Weights of a small segmentation model.
Model: 2.14M parameters, 64-pixel images, arch unet, norm groupnorm, activation silu, widths [64, 64, 128].
Training: muon at rate 0.032, 14900 steps.
Data: trained on small charts drawn from random numbers, 203450 training examples, 28.1 epochs.
Rows from block 9 of a small segmentation model, named by matrix and row number. Rows with one number belong to one channel. Each number is 500 + 40 x the weight over its row's rms, rounded and kept within 0 to 999. All counts start at 0. Numbers have three digits each. After the name is the row's rms in percent of the matrix's.
After each channel's rows are labels from the 100 images, of 14848, where the channel reaches its highest value: "colour at peak" is the nearest of a few named colours to the mean colour under the peak. Only what is clearly more common there than usual is listed. The data: small charts drawn from random numbers. In brackets: how many of the 100, against the usual share in percent.
# convs0: first 3x3 conv (model.decb.0.1.convs.0.weight, 64x64x3x3, each kernel summed), inputs 0-63
# convs1: second 3x3 conv (model.decb.0.1.convs.1.weight, 64x64x3x3, transposed, each kernel summed), outputs 0-63

convs0.54 089:493484490505562530460512500505482499451498489507535468519533410481477545506480526498479452431499479488485523529479373536531522556396507513499588527482496428534418475555463505459479518462450480
convs1.54 131:436521497536501506384469476506532493553526512543482469489476425506572406530489517524519533471502435459559494512571480503501520466417561533450527463480543517462449482526484549522514508444481457
colour at peak: pink (58 vs 10.2); brown (25 vs 7.5)

convs0.33 080:503497540461540476539488589528449531469547513493573461539500513449516503494465446461562390532610468531452513578487524480486512502507478459537426479489473536470480558512509491543500534477476526
convs1.33 068:490473474597463451503497405525515531581546495513421500416500543515466592459520507512423551492543531465550509467547462486504467477500467548509508491492506537550519431497456546483496484527529488
colour at peak: grey (56 vs 13); pink (30 vs 10.2)

convs0.56 086:495446462504520500466428491488487468455437483496447463423493428525489444485494471494471483497501495531518417496462425488507468444455499462489476419439430454473451442501439484454461450469526449
convs1.56 114:449523507459497552492443485518513499466443494490474562480519417485456399506498447491509483495525533453480549513494516501485497480444522477565429473497477494617439526426526423501502535447464519
colour at peak: pink (55 vs 10.2)

convs0.42 096:420437510472355545517535512499470490447481491522462472393403520441530493454454511476499513549516480453473475523553491497503461482460480470467436487515489459512530467462470499466489513508482482
convs1.42 084:496486511396445479522529481494509518517515508408544526494410497421531534494480504484494451447458484428461467453535469432517458434495474501438465490518482537463484594520524520561474474532511519
colour at peak: white (68 vs 41.4)

convs0.31 112:473475515449502504517523489514542490486467510509566403397481437500487496515562507494508475488518560445465508499507437500484522501503543437416469512526464446491492508496467495351514480445482477
convs1.31 089:487500497495527488531476504496453494491465518545501547449517427498516483425487498511429509512491402572532580516529527500501452559550494485498562431512481526506539518394510576449513555488460445
colour at peak: pink (47 vs 10.2)

convs0.43 087:486524477454503486494470494485551495450501500513520454479391507453487477440501386518442562583507478565446498496528435456540511485429474539461487507451526474478543483552469516461479449496552479
convs1.43 129:555492507544570497490523505511514460501530496466492484508519502492476478532450524513508463533497427411457457493524531514489570527475460457498524503505489479524466508496438476474492521531537699
colour at peak: white (67 vs 41.4)

convs0.8 118:523563411497452488576463468361492500456490399468512514497559497526518487552502512531554543482487507440451503417505496464545534458486489484546467490473498548505531532497529486518456487468508512
convs1.8 093:514521590472532486448521578545464588498521533558479473489447514497522461420473477498433514467557547539563559545541523510493494496479500493472546506551472509510475468516448489454583492485466577
colour at peak: grey (32 vs 13)

convs0.47 129:515495490509552490470499482506510495459480482496524492478588491479535491461509528564488471461482527568518509495490453478473456590486473459386547548521473505547547551527472483497471435494356509
convs1.47 108:469555517434406524476509501518442520526463523482468530530483587571546506479505489480523527486505598468430513531503485466507442438441488517474483457502501549492432441491528562571531452485523491
colour at peak: white (73 vs 41.4)